{
  "model": "contrastive audio-text model",
  "train_examples": 26041,
  "input": "log_mel",
  "embed_dim": 384,
  "encoder_norm_position": "pre",
  "encoder_activation": "swiglu",
  "encoder_qk_norm": false,
  "encoder_moe": "expert_choice",
  "final_lr_fraction": 0.01
}
Rows from block 4 of the audio encoder of a small contrastive audio-text model, named by matrix and row number. Rows with one number within an expert belong to one neuron, the router's apart. Each number is 500 + 25 x the weight over its row's rms, rounded and kept within 0 to 999. All counts start at 0. Numbers have three digits each.
Before each expert's rows are labels from the 100 clips, of 14976, where the router gives the expert most weight on average: "responds to" is what is common among them. Only what is clearly more common there than usual is listed. The data: melodies that start on their tonic, played by one synthesised instrument.
# router: router (encoder.blocks.4.mlp.router.weight, 8x256), inputs 0-85
# gate: expert gate (encoder.blocks.4.mlp.gate, 8x256x256), inputs 0-85
# up: expert up (encoder.blocks.4.mlp.up, 8x256x256), inputs 0-85
# down: expert down (encoder.blocks.4.mlp.down, 8x256x256, transposed), outputs 0-85

# expert 1
responds to: bass guitar-like; tonic: C
router.1:493495515548540589495532498571516487474512504492531485519501488498496503504476536496482515484480513505462495467502515502507500499522452475507491491506501439503561504490514467466468544441487542531470455464482506514504497525512533482474472480552520515557454512
gate.0:467479502519502524560486511494476452489487489517507527511504513509478512532532516444486467510489470518504483470509542518470485521550501504473491477556470502493461527482472524514463474476529514490491502530522500526484492506462544533503480496490510470475472470
up.0:489503448502477463504556544542516478472478504512551475531500461503517471490504491563509501477526497541464481444493521486502508535515496497470532499477529502508495525524511527535490495491492525564479455499516525524493521508471471490518490522463507520454470510
down.0:533558540526499461486517485477494525476490500466511486518509514496510503512455532519493510540507514517490542530519512496465496470499521524469524540493482530475553525491493474449495507506500489477516534497536484494499527484510503537501499505525497481501525489
gate.1:525478489482500500526472475509544460537509563516546485480513484459539483512505535494469477499470475492500486484486512489461514500465505539538450454540527473475491481486546457475484492487512485497542470473477532520489485567502531534501507512503480492514497511
up.1:466453502479535520515528491509525551454435532476525508501486496543504493466507552511516491464463511530463494504502476475501497468520526475463502558506546475506553506547534498506489524484563530449508475535487519507528492466456475570528485509456532459499483527
down.1:460495497529517491478498496502510522521501439493521535516517585466524541470487501489496505521476508502508490507482473507518481504501478468476475492464540474512499496539503526472525513526475499538471511529537471497499504510508487488506469496474504497511448504
gate.2:472527501499472494529493526505514537543482506501533553512456530495465536576490510552480501517459516508512502501496511490468447498512470555519510500487518478476528493490479496508508489550507457521465535524490499539504470495498526500539506500520477482541524508
up.2:498513486501519482471513497466560522519496466480512539538509455516526545484493496545461491497534486523504516491515469510537511496496473524534501513488554460488514522511476506483491490483486493475502482513497502476478517505485494413478499490506496532498546544
down.2:487468473443556488499491563454528504495505524493509537498446504451489448537469492544483498492495523450536509537492519463507547443497518500501537496463487474525505457490485509506554496483483507496490451486498483491507440480499495495506563483463466473524521520
gate.3:464498497461530511515539495437523492467493529461469451512474498487481512501471495523489533452506453533517523474529521484524526515510487517493521506486506480497544546496539556538529448523493482507488578515501508493554548494499541496471513524493443495501540492
up.3:486528497484433535474444511464481468498528521506522562531470489486512451504507483486534510509541542491504452469480522472510473471505481489488497504495496535500515529485500468533496532535502538524467523499502491498552512479499489508494493501473475509504498516
down.3:455486492507501504475454537503538502451503473500500487519491492518474505549505510490480532564466478478510453510469483509504516494506507514459486514505503469494453474510538464500508533512487489518482455495539503494473503526511473517504509488512511501522517544
gate.4:538459466472464520495519531517482488459487518519439493472574486482518561507457505537458488508484489508479497514503513481513535518450484478506511546546506493435482512544471488477505483499445494474475531505499483495509528503520441488534485527502531471522465505
up.4:530517516541527496453508490509504508523512532534489488482486508472501453496523468487477510557481460535460511475480477479522530509478500486488470519481449523493463531527479519510491492484487529505519524500500485531514483476470508510485513485494500515509488524
down.4:488502503507525485502546493530481479530476567496493513495489452465503506509500502468546471502571505509528522489481516497506481467440504531528477530489509466489474466497502511468476486490495562495507493492470531492501501480471492488498516508502494500536448489
gate.5:516548448459484508491482490520509481507518488501498496490493464488537489493483543517496492502499525479501513506512540509536503478520475548538521520497497484528490489490498454540545521552488440475486509487504516458512467512535486541492507506492428493506508466
up.5:479499552462519534451514520501497511496492493527503469518473500537539472511513508542471550498524508465494521487479539512497491530500522513485505482512492484482478498487492474497482505503481530502493524514474496490519522493541534558470521511517507516532483497
down.5:498517463533507501495488461510517506481500539468451517468495492471515492496529453507444521532471497458529510500496469523528514520502503526500456504475508479495501510489486482482468501509463477476530504527498509486498483495491451518509499503511457498510481497
gate.6:483481477531493490419481547514501523473475482468472466526514494505502480503502432470500506554518527480513537530486496497503487540538473506466512485481466529507500491550499489518526489472511479506522493541473466484515507524510484506477527465534542514518511534
up.6:482517473483480472459494487474505464487507514547507495483484485511511496481564497543504466510501480505544471526466510512525483419528484490512499499479467509492475496493510505514485491499485535502490519518508512490437502540548545502527526480509512515474476531
down.6:483479489513482495530528575495484504489482501533519516489501518487516501509518549493457504545488490483531514497511519526496521480463513500544520494505507483535507498519491476463519486464538496514503474501506470492472541483509533456470520513506528473505504486
gate.7:526478474454508503477498472549498519523533512522485522457509437490484492449527536532539535508470510520477527497475459478473485513531518493511486457515573533484493523498534501505506489513486482504471505512506480468504513485553494506507487441479478564472531509
up.7:504495475529486516478484506520508530504537480535466500481477492479520506532541530525462496478523474510469448528482466513513494450534451515453508543518518485503471508491511525503454520495483483504493474563454513473519485505546495532472455471503509507526529508
down.7:504498514490525480493524472499496459480491558533474498518524520495526455535474446512519532459482475507468511524510540501502514454469567508508468509471512514546488447496506484466521517474505526492495534498527523481511443493491519486498491515534484474465493441
gate.8:536481517487508486479527504518463500500496428521500536469471500530461508509488478484500476526482498474490517537482480498525486496464498523473475465487525467495478481491501512532451509531517474460482549495527475498472507537459512465476515476481488535482517520
up.8:535514494478522523501474544518533520482501480506438472543539560503470517507510451486544475479504491505486493499548489499502532501536536464528543511492499543541513521516508446476501493488513497497510521497525541426532519513501502505531473493496516473515495453
down.8:506510475526516494520485487513473499543456500505479484469493493473496507522485520533439536494507512472532488489495470459491497479475502526520480480546483495514487506504481452475482482489516487516464487534564507493488514522480508546505525543486525510478504544
gate.9:560498541486453520513482532469458479451496497519484539498526517485502465509523522513501476502530469505488537484531551516493464498497460522511497475440498521476448526514520489507493498498517508462481508519535503521471482479468495567522532467547500524490484512
up.9:504492511551546494486498503497530470522504543495536452503474479502535503495494487507513504519486509534511507530508501516487449530507553483464487536475568528481514488531454519512467472471489441456520512489449500468502484563481503452492494499503542496483516478
down.9:518486561508475495515473518469490448483540505453483480484508472497470469457491531476505509503483557486505532502482497494509514513512472494502519434518447518519492514538507492505482506495496551506491485506486524505483514516497502487499479513542523499513495498
gate.10:519485536518484542451492502492511507514497495498529483463536503490557485545503457469505498531503498500470514521509482531542529506496515542505506484517526516508529538529498500469573487567486471520513471512470507476475475466445464537446535531459475490536495462
up.10:522502506540531465535510489484490492526482494540451509523545515497468511501455453513532498490482516507490513490485461485455450515511459497487493532531513505522494497519462491510528488529502510514472552486508467432506514475497455498487464491497475513473529526
down.10:510488534495507474491491502524464473477506502508460476466521502509463520521467486483457529498544496532489467566510521483486498532488486484444506449465549512467466493485504479496499500491540480514538510490509503525508535505518550518525513473507508490523540527
gate.11:489456501548480521478546463507500524501486461487479478495456524542523479485469504521503492498500487508484484471471524498472525540512491485525475518484534473477506493521508532506531499468485504504510541519468492529484496494505486522529474484508507481550519451
up.11:501481507476463519540521534504481495501521521532482522487498509590596504477522499432480499489514518473498484528557490511449544450506503504506513528500486551493531483487437485542506486509485481502522499494497457499534512534529506504499481483501510510502478527
down.11:511490452505499487471526522452543514530475477515519483485485505472453511547484464491502533531491464542522495514502490503570536474503495500522485486475482494474487530492498480471493472533483507518478470486457520488465491492508544470440473503475487490518535486

# expert 0
responds to: the note B; tonic: B
router.0:526498488507492488527503494458524480503474497503533488524477474446476497513554540560490488546479477489472508454497522509466490496437523523468489480535479489529468487507527498547507478534504483508469515490507475497536547444467499496548500505490490469472491502
gate.0:492475510483505472496478510481541488463484491489514547539499472473449545512541530462475518559496456535513523484515523521513530525515516520514515491488512535517492510461529518530483475565505508467443508478421496505467521498439484527513513491509490481465482529
up.0:496520459496505466524510517509491491508499472522485499471494503553526472507451496477515478496527491494499507455531508471513495512527480496516514530527504466514473540508502461519520518475530543513534463481484498497484512522467463532496470483546485490498510517
down.0:464512439474516461536527496462473515534481460508533513522490512524483514468486542473472493518513485452485513532528499484503478505524514492516523458477536497532507506481503492496517475512516522486502472509451481489523521498510511514498523532529467486520525506
gate.1:467453520509464464503506486473531507504504493508486489510474529535495467519485492520472486492465495531494493507550508481474512484515437532482511524494487484504521489496505524500522513492492495524506456475512496500544505479474485486500492485529531508496496497
up.1:515496486479517474538530477516505499502483514501516492536474505500448478546487484539478479480496507500518486478533486496539503485487553502468506501487460534482450517487458517436526513491443509433530495480548501492502457508531471474530514428453472511477510515
down.1:497512485513499469504494474506508477487489493519474457505518509461509502457506481492435528512492491510497500477493468509520523480500498522509503530495463483528502517497469502469514510528476494489511457489476515495470523517522523462490494520462488482523491489
gate.2:515511492481541464515504500496513512494483488524512478482492521545448469490515496523528460527496509476506523531505490506533495486528501502443475540511509500531528523513482505479484504485491503556471519519401514475506473512488454505494480509480501496496479536
up.2:475513466508496505521528461500485517486502509482526513501513512489517459480567470478492513559517486495487583542483510499499490493494509520475516473503528576528538522505508524491499584530475503479515464530525501512494485444511503465510491506445502461492493501
down.2:531563481556496535515472524519506484496532509440528490501516524429497484542477499490507502517507527495520534518503518501535464495505509567516484500471461496489453502449427464523498464478470513525469510496480493501478491494503498534459484497516482475482473456
gate.3:500462491525465472534494511486502525540495502490503516501531531494473514526431500519484504464492446492486513476532532530455539495513501508515501463504474541523529487492481489525502517522482539462536532506471544512473531498489503504454530461484506507534507477
up.3:524489496490500496500509493493492494491486527540575526523489507464524462478502515499495508510449485516504546465505497497467451553519467544523481580487501479506438469539523491480491502526496473468499482444483502503526518498473507544477492492509562515517473549
down.3:473489468480485428532494487469480491461528527475495524478500513514545479508465525470493506493523512533479502523531478485491519519514462461539479466467540462492475462492519506488522532500514481509494505513499441465527471519499504445534489497525505494538540522
gate.4:509481550502513492493482537470517494485522505502546484516542462519570493467477495479511482535480484531479490506523505484486495486518476440567503538557499476495424511511540502515504506474539486490478497468518498503475502510475474505492469500494490473493500517
up.4:509481515439516567473524490500498498519526501468513482527521511466515520510479485510532456508524544519480473492486444513529518508472486504470507501508462546503485449501477527473499514507503550500510518511479528499513515491488469522520464486502497491493507493
down.4:529547519481522507499495475510510498477534481483532538505496504539482532470500543466518511542523515492492466526493525456483471562509511496506449525497508456527497496478509536509505490496522491513531472481477503470525481490470472507476471474447512524495488463
gate.5:484490479467512508490512532502544525483476520522444462492507532519459513427562477541514516503481482509487510541552506521528483473477489494486505472481508485468453493499516483536493520513538532514543509486498480463493547486490521493559478537457476491515522511
up.5:522517502533502482438487510478498506453544468489509513467506434532516479470474492504507491474489541487504487498491508526473495512418498472475511489492495501499474479496446513488443514498550463520478489502508484471506588457490470551517466487480499518496507462
down.5:464498494521511508500489502544541489484491475504523490473493495511520486496512518528538523495494493536491492515498487536510520515539475499493484489535509516528487490535555498527509518505533480467460517512508452511551483455511522476505461505562500525462499479
gate.6:519544484511497505505497470472489433501514519488494519493521505514461538519523490544453521514536480506486518475514497477530478537516482507481493493496458469498479523538513518520484493527454477498503463500517514561516561503502501523498509489494474545500497496
up.6:492480446458494536489518495509501472468494461513519505493509498460493502501451510493509499494486506499495497498487512520523501457497485496513494486515445485463481479488483531537535554515564509479492475504529476529473508486509503468513476525546512495553459481
down.6:507499450485560501536497539515476477510506510529502532504510545487484516522541501490521518512507470491493535541561488455473490490502518513498469518540552445500488512532508507506477521442502495483473513506470521479507533447540529526506509483471462519541537522
gate.7:471534497516483508480519482481523525471507501471476511529511537512551483453491486482467465467545507498477465468477526520506510503465500494489483492527491476472506469472520451471527538511487524495488501516494474521542521440529443482523537484508484498511478482
up.7:475454519506507512513526499499503460500436512527458516475473508465462518498511511546498533476478470497502545534475549534486521535495548464505503538467497517506543561489452480461501501455432476452506511484492492466496519488515482485517536532531516465480475546
down.7:520513541531501499480521452508474517508531516488495484499457508471498473479464458505478488484497479468457492499545508507531460478493490511501462499551497555501480553502498554551461555440504443524480517526521438486505524525531503503475477483479512501523469482
gate.8:510497488440440508503545526510468544512487500507507529484503448482479458553507490495468494494529514492523545502544522471495513516458538505528516497503513474502471518509521483521512525540532450476507514494519480551525484500520459497469531471488505517521472504
up.8:488494512532517481502491465477491498496481529510530531521523441477495529483473553499473484530470510496532529517525497452537434465509534456529479463526470515440521495493461516517507516496489476505490501498515524481546491508457511516525458523479457491458508524
down.8:493496481536511482496504478500516490497503548517490499532501478496538469527487520442523496548460510501517500517501501466484521467486509499529462505486486548500541543514563525467438506474491483566515532485505501482533456509533488509520522515489519487492493497
gate.9:495510529496554508459507527484485482479510451507505503479491511517512500540483495535520506537477518501474486447500512504508521500438508482515549487511491505469530476575523532565468464484475528529526481465539498514444502495513461526445509480509488486485469470
up.9:508516488466533523531493476456485542509502491513554509489484521492486509505494515514511497487486485495483500544507515484485526490456515528472529459450474461481476507530520525512508507495482511541494511533475456528507458508526445509534504493504463501502494478
down.9:499513541492477480545450453510521495522506514526486475485487512521511475498558487480472497463458513481513511464505495528491511516517527552482486443500506532506523481503500519521450509549487475496531491471491529524502524568487491479516498517475495491469563552
gate.10:549535499520482513491510512501518474487489519537474504500498544519494519475497558494470489515542510470468537562537487472469524490444491490495541508463521506486463526541455490443542473478476491463472504487527457514520482486477499483495499484493496504543504512
up.10:402469458541537493516505530522484510540505506524482487505526525510512481470506540490473474505442512493497459504516469522485490492492485473498499465480468514474523458483478475529516518496494493484458563478566481513522470517483472516551537449503523475479513450
down.10:525507473516526492480499488506495443513513517495526564490523494484511497470510525529502494511515531471541476469517494439511521506508559525475504515524531494503497513438475492534478484506509490462507548506522498474526515524461463510483480472488505477436465485
gate.11:493489501485493485464462573550467510476493536494516485500470489467485523502500486512467522489494477483538485469494504477487486497497486509507472495475513534509515525494506530476495468521497409509551521551513457507508476562476489517521521537479491541473519496
up.11:467549498550472496499495489518521510463506528517482544532488495520501479505508520506514522500470499483474513489507504468514457502501475501472495485504499489474521526493509518514495494498553501516429544487501501471516512504477503511501460512503486476500494501
down.11:503442519469514526489505462523494532449538492544514543508540505498529488466514525494482462454510510442472478509510464464491495532511491475516519489510517496536475462522455527521495527458480469466501506491506527532505433492492465516525520531484500518485487506

# expert 7
responds to: the note E; harmonic minor; tonic: E; tonic: A
router.7:495504521526461507474499493495502505459475535494524463481478501526485528520466523476563466519473521502507482462492479485527495548506442474546464454439535498510526492470527537478480485517499466495540490482527516448478510530535451503504455482526514468511501484
gate.0:491471510489540484483502506510495443489474470468504504529511513507537498512454494492502512515471491485492482506546504520508521556493521491500485515463486525470528476511536476491535521498495483543479551453497490519508496557491486537471557519509498491544489502
up.0:504508466486534485488485512476511483502508515517530529479461481553497464525510510511489505498474494472504542518496524476501468526493497499527462417502509526500520479515483485518501519490539508493517492499536483473567495523497525557534533519487532481529499483
down.0:523525520527528493511471522540487518527516515505504536518532493541512502510512474471486512522480513491497523474500533491504479499530459502483479502535411510473512509529461468491469508466520518548542471500460489516480477490510486503477518498520491504506494507
gate.1:518543536520508489458522466515491498491488517473479480524512470553516516523501458536485498486483509493532507543515508470458484525524523481507446479437513514494502506522471478508464497454511521483530496485539467529525484571463536499529475553498503494513478519
up.1:489497507477510472540534493497484486490496463550516465482524489507482491450519516561510477492493494486494472513482531467480503513491515458478494473533513503472510538475494510490512585494505486466482483499504476489478470511497493473490481493519502477471530526
down.1:491498515498503453493466486480475487503500493483480502489471530507476490501434463483446546485493515522499525547510501498533470536497506478489516532517457566519494536506488512518492513487514519488475484503460507540495505435487464518486552519476497459496478471
gate.2:534463507481540554486522537505488505492484523514483441476505521535545509496529461515458506509510516515535471514537486557464458534493500563527504429522501545491510504541473509478479492503494519544494475505513488495468492477514494510482460520504495472547482519
up.2:506494504481483537494464502502507477509541490489547458488480513522523526564464582528496507534497507486526485514536502477490496464465478538526499456519447460490487487501491503506445545472516486518511523485514454496531519504472519484485488489471536481492490496
down.2:499527504531545508488478528492444513496478503495518520455543491537482489526504507491509471493491507503439493477488515542489547460495496490478425481487526516474500483477539486529508507484455491483536543514505526461544490513474502529531522501546517515494481486
gate.3:542500506431500547497540494498464487539539510537489460491517573481490508500446471542478495513500495526492506491488524529509508498479471538497475468490533491538482471497521520483509526543504509456510509505487519527507480493464499482476481486494506494518480478
up.3:501525519514512501546473468511479478509490478481482552493533498496522512528538511482493492503488496527526529488517454513532524510523531527522531519490491495495500498532492478504503498479494533532469485511469473491480511508518517472445478528480543468511514503
down.3:484497477524470477497495455517538503511487517476564490555563509500490503492466549505513515519507498497538503507507503523495442513501504446518501522487515461515451524488518531472486488444497482475477499540501477508505520476492522501480497496453523537462475522
gate.4:499492514491541526523455492542504514529492491483507453471466526517531493502494503506511463507531512509491541511510488472522496504485467524498510522470508480527516497476513487469501515476522502513505521500526484498492499516520452489527462457530479501513487486
up.4:518495530513454491498510505507508479508509495513502500511506466489497476517479516524451501482531527516497533501433507493484482529487487461456480506526536529503469524481522534485491489526506494482472502505485477467483481505457491511510486447505547479506499513
down.4:493477520536544516487478475532518520495521490511501491509505542475509519496482519485522482529499479485451519488479480544501535501510471480519467507517476499521539525549500450482538550528488515513549463518493493478499525469522497509490470481471504512530506483
gate.5:475516535513482541535482468507506477493491515517502479485507453480480524505508482524513450483475449509469461473450477478509493483502548468467518525467498465494529494492512488488452478502463519505479506479501497517430548536494490448496502499527521491518517459
up.5:481515496519499527511485535548511476480429516539478464512531532561478512535492490522516508508534521493565479481484513490491477481503475472522546500493482501480532522473490550475479537523484486461520457512542503457485473508516510507528489477485472509500518493
down.5:528501498488499512472525521516526555475520515483516554524536482495525482540493460494492501535489486483486496467483511564508475514512519494501489500509482520493457494475518494519529508516474482533474476507485490503495517501529460482507461494509540482511468507
gate.6:503531497503454482468523518478512496531507508493499498493492517500516554502526481488519448496537482461525497516488494554519459531538446489521467498498535532445518458536464512509510501539510495509484519490461558527541504477543491501515507498487482509465486510
up.6:465539504504497526511516572532485468525523477507453478477476496529511532500489515521512459477540535517514484503448514512479477483512524516509498500529456466459532504491484458531514507527508505531515508501512519495510491503486445526530513526478521481533506497
down.6:505477484470502546466499508509518504534493494510533475466485487509545544508506537483528510468503484506519486494491506474517493501536465476537526520498473498509509508528529490514447516517500493507504560492490499485499491483536473489435536472525523497512488515
gate.7:460523501546508489496481562456481500481539491470512489483501537465504519502501508467532472538509512477553514505552519476507511488503471529546500475475547482519453488508473527460524523451507506525538529539502476491482499499522480495509474537478491495514520519
up.7:476497500478488479499509475468530521524541523514496472545445514474489494525499490528517504533484538492516541495483475505500529476509460503509461482495472494474475500505518487481432523543470521496512536467479484506514470500492478505529504480519454491548535493
down.7:450455534515476522511503463532490500484544442486461476483504543500476489541484479542498506472523543506477497465476550479487503538516491506506500515455517507506496477508529511486467523507514438474535501479505488501507519418472454534507511502489471505516504478
gate.8:462499480528489463499486489504479511522489503545535512438535497500487459469524513511507503513520462473457464534522479507515513485490475496472512469509548502529500529489512509472504502477501481508540506470483455471505475501503529501453503527492554515485521521
up.8:515502490527517508519519545477535478473499494479499508532481509514524482492504498482460458538541483456461459505514520535509506443521532540481505442485510488509485511493462507467502490517543496491475531464478514528490511548519486507552562496496495516526521477
down.8:465516513506488519554493524520499516498476482468506502484540519487536481522476555474479490465513495473531499476516502464536511552478517503495475483546523544487519476515498499488499489517487505469522443502476448511546545507464476501488454481531497507503469514
gate.9:552517511470480488491514518512514513475468502494558536548506476511509497488509516518488483463528507504485532478511542485492555529495492533491507507463514502490492491442520496499546469467472534472500544486487487501503519515554521498476493443520518490501521447
up.9:479491519499527485483512521554511478497516544481479474480516520513512497503488484535500471477437540508495517506517500552467486481428498521515470513529454492479461483489478518496504477499511496519458485538493541489482525488477506455483518462535476546486479501
down.9:469499483491518510447493507472516511509506489550484514515448495476499511481478494502504513453497480522491532483504531518538513498487470521463480493509477491543497492495545471572518492508496477609476493471462532497443530521534500458486515528503519468519456505
gate.10:509480494517520525519493499477497511464548485516542493507519488506499485528512515497500532515485516500467476497487494507479498529475485485518464512495463511476522522529538473499521516512522409531526514486480540482489471562505502483504506490488509478479473514
up.10:516442487495500549470475496490441493470484473520488517529513505555511517453549480516533553476540519477468493489502490536477522546461513498487514495466532498522486498493511524492468471535551478498485478470505511515530510544476476494473512473513521532487479547
down.10:496547472493485529470508481499510505483478480503508462537453464479494511511505491510461494460526524515480432488511516530483479534494465517512478485496492491489473507519497479462489504501491562541523510520503513530480502412462506491476527483500486520530519505
gate.11:518515504455466495500519458516505488510491471507525473526529526520504498482553463520470548519520514491527465467490538501526488481511530501495494501548482450477554476510500547474469465480504472510501507512518449488496523515503521504545495474519517506514480535
up.11:502506473561487483513506512501493483504478512459518468480495489481486487516459517489505507529520459471501448503516483492475472482464481467509455512504469519498532497542460489501501474501464514492491470500476497428493487479460533476477528481449501515522467516
down.11:534514492530498499511496538474519514518516509446473517536467464502483537500462467550473514503556524494467467522462506535530518479509497532492497492457547512477509527466551534508471503461501497505509527530493508543556500507526495512484527527511505496529484494

# expert 3
responds to: the note C; the note A#; the note F; tonic: C
router.3:502496474487503483493518467511457500525522486490518494467498483497508537493506429515527482485500489486529520486529541511485513536509504546456519494535507512475515549491510500511480492414486478497495512502550520495520519544453507492529544514567478505500482492
gate.0:498528493542540522483524489463483478524502519460502488478501456477475473510490480473482525522536493484524527493497522506476512530523506458509471525496448525500532447491502479471498495495492516456497483511463505468472525505500514524520487503493487474532531520
up.0:520496547503506457508460495471527495545552542507449507505501504513509491508506513519486489542514504524474491495522520461502470495499482485476481556486502517486477519481495509480464475490525504483462436468523517542487510451483514503525493514493498526482520538
down.0:482495545469495512537514478528531523488489508516516493462532531490511472526436488500490472539521547463525533462485499457500501491458551531492503503525557485511545481515490465492523538515481510436460499535521499486501467487510529547518536498527531508489522509
gate.1:504547509554521503489512489475541468505475507497506498499503536530484506479514521457526494471506505479533511518519476528504475510523502536471479496504507476496475495503454483468466507553499497447478488504524551500499500513512497495452491526462497504500506511
up.1:495488463519470465467524498488463495523504537497517446501510529502512504489525478539484474501538479520515453528538529513502451472531466476486523498488446497466490493483513498460545507467499514523511520472477500482518521515466495468476490522496481547513529507
down.1:525490524503482517503473473512500438485530496464486498532505527499500513487507535463453466538499536508494485510549535496530532469479518493486507518556508536537498503478527503456477490514540527507533562515531520527510498543495515496504497525483494491499480503
gate.2:583491471496552527479458459478497512551513487505495492469461539441495541511469454506502523461498492502546489453505512477479513480495510496516496517519495499473477501477523507533478496501528515465457485510474518495475524499450488498563515519507500463488518561
up.2:490507535459456492510523583543511489489519506472530504504540485506511491511481513471503548472426485497507491514494488532525539499446523487491497486510478481510506487502534434495506493483531497483457499545491506478492508492507547488526492477484509485539503540
down.2:514527478452483524522495513508499493484511520483522486514508484477472520529472471475437515499500571485494545518522464498490481485469503503551471543509508512477518507519506546467513511474527518483478536489486561495513487517501495534534498524524503517518451520
gate.3:451495498501475482516492484480509498515520424534462527475463504490495506485527536494495502468480524504477521526531505517532541524516508491459524498488502504495466484545533476523529438511487471531483509507493510503464484484514528547473544498510452529482467479
up.3:514594490548486559535475459459486478451466472486505519505509498540522492511423516566503516488492503530523522480498535528518490541488489492540483507502500503520491499478514568518495498474459496520452536480498486512514536486490484486518531495507518517511471474
down.3:510502523504525466512484487508475506468534472506523542473500497467504564461557538526471510503533523525540532482520504534497489474477482535493473485484496541532489495510498489508524469507490501515510517530515496476518520517451500508503479483502490503495556477
gate.4:514509473509505506514567458476503483526505466482556509465502512472487514498462523492487493498501496477506484547506501510480510496441532468534500506552507512544470494515501486458539545492503519524518491457467490520510496488459513501517523509471510480507480499
up.4:489485501501517473480491520546515490457465499487525468526496488521526479519502565451499500507530516524554520449485525522474511492531515528506510515484424515475521515470461504535520526456489516492481518494455489482458476469499469478485538504469509502503512489
down.4:491528489506514497516516510492529505533463515495499478529503514524525488475514413561457512531482479511509500477491511554483504489514506458510491511500499568490538522516469476477474469483510492509524490482444525497503479472503489489515487488497511519480494481
gate.5:476496507515542492507481505492551522507498486476510542522498526529482506500535531466503511489536474494480499473502523493497502476512486524479545529454481497514493507492490499515473506508509461520505484506490487512519492497495483512487546523497471504513509482
up.5:523518478535516460465513485483431495512519464532444467483529526487506564484502506467504519485466497534538504503475508460497507511496473513533464519491478507507502443479504480477491507484513509481489473491513517486505510521460512510494514454500454475525520443
down.5:498496474485495518533537497474485484500544476545520517473493480536525524500485501516510499477508467526532533465503533467499490487510521512495431546509477530502469514492498455474548495507472455530503490531495478474500509495497490513492425526534535495494511506
gate.6:462478536513479517494533487492530495521492532492477491558493500435495453499544512468476533480539461480519515481470507480493462531455508508549511457501518487544498505503517502452506513550451504529470514482534529510531467481456532508470503509496479546520501509
up.6:475480501540539507511506516454519481498480489503517461542488522492504491526506511518544479490551473492445471480477490527514532491506506526569528483481513484462520507483518513490498501512527561448492492502464507492492475512554504498532478503488478513535523479
down.6:483578513445495478528538521471517518480518493498522484449453481457509483506534529497488498501523453505501446512510500456484549475535493532504481479514471494490467492526438496497502478460463498484476493475533462479503448518467510481492529524497500502525507550
gate.7:486507513492514491507484472530497452523499505531520470481496517492541481518487505488559525482449489533526534490508493504449499481519506510518459432510510459487487518501494471443534495501495485482509458491526499526482518458445498514509535514509494503499530447
up.7:502494446532499472523517447482503542538504484519544504452464508536480499516534532514519526465487522525476534513498475518491516537514511509501536489497529497510554510553489474517490510538518542497453458492551487516502498521515555501482563461494502479503503530
down.7:449519517484532450504492499483476520467517482484518475454472521482510503537476478473492499494508549498488501480518518524496468486496506512524476509477496494498516469478546482588459498524476509545512511494524476502508513490490496487517505419538520482512494506
gate.8:547465501487500486525502474490508526525476490495536472511481517440502500503499492528521499520492513522490476560542503489486521476497483530516476472504477503548491493482462526492533475492550517583485563482492479548487496474551453532469495521492477490529489512
up.8:484501529561558515505486513507528520477475520520484484470509462476544504543488483490528479487466537471513487467529507504498473445471450511482520472538468508443476505490496470506466477452506453482490491494441449532510478473508441495490566498517491502514480517
down.8:498487489479458496508489520477462469442474503493473530501517538483492513525523521469533487530486469496469555514542470528497523476543534505481510466468453525491507511499524562515519520482452468485479527496523498510483555510516500494507452530475479538485540488
gate.9:470498493492519486483503509501489501510493483522448478536489433502527520495538482529481435545471505477490486490519547512520507524462487491560508515509487499518508531505518536508504543545542526516504493540485503538500536459459469482524533518496477509529499482
up.9:479533520553484493489513470463562521461472506462451510505487493503481499495443513471492497470509466496479493522452534482489493476463495546495484478499485447477507458511478464478546474528465498495478438523549476512522537530552519490491497501529524533503458494
down.9:519486530501504479548465554480501503510519508511541504479531490483496488497531503476483468482499465501509501456513548538503521523458530507508486512484475509471486458465515500487518464516483513490477467504529500489485503518496477549523471480498501442496521493
gate.10:528499502475437517473464502505519518498532489504483500516484498513522503520526519483460475476505512480505453517463475513520475510505511499515512465501507533515489497444488450489502452510478527554521529441485541510491463503526473482536504479490500508477457477
up.10:467547490474477454550503460463508518509530528517473520520535480492546461500524515500544498539528492549479519503515516472464485559480491475465499519486536461493525534492491516528534523482488512528494518476491521494535503453496516465502465512496513512490491492
down.10:504505532488513501486514480518488487497505485491496471495479499493514467495528518470541487458520495507517502526418528519499504514464518503472448468534455482507454456491474499522519515487541491463508500518442472524509478522517485523500505543521498531498515497
gate.11:470460456449488517501517528528498535494435513533544536510497459484521485444514530469513502519509509500488506465464501481521537545500510530515511505478552506535506498499523525498516505526510514450499522514516529516517509505538494518508450527506436509526506502
up.11:499491461532526468503520524514472481485529543468495476478510480463492486521465517485488474553525481489499526492483473536492474455456515482476465506483486509555505506511485508510496523481549476490490517467497497482485477499458481522502495503465520450493483503
down.11:517488568524442513490507542478482477516525518491495509445504516449510546517487469458537483499463461547460476532502537497475516506529483530486497499474512515483515472491470528494494495527492463460482486469492510499500476476479537505536516532500486492506520500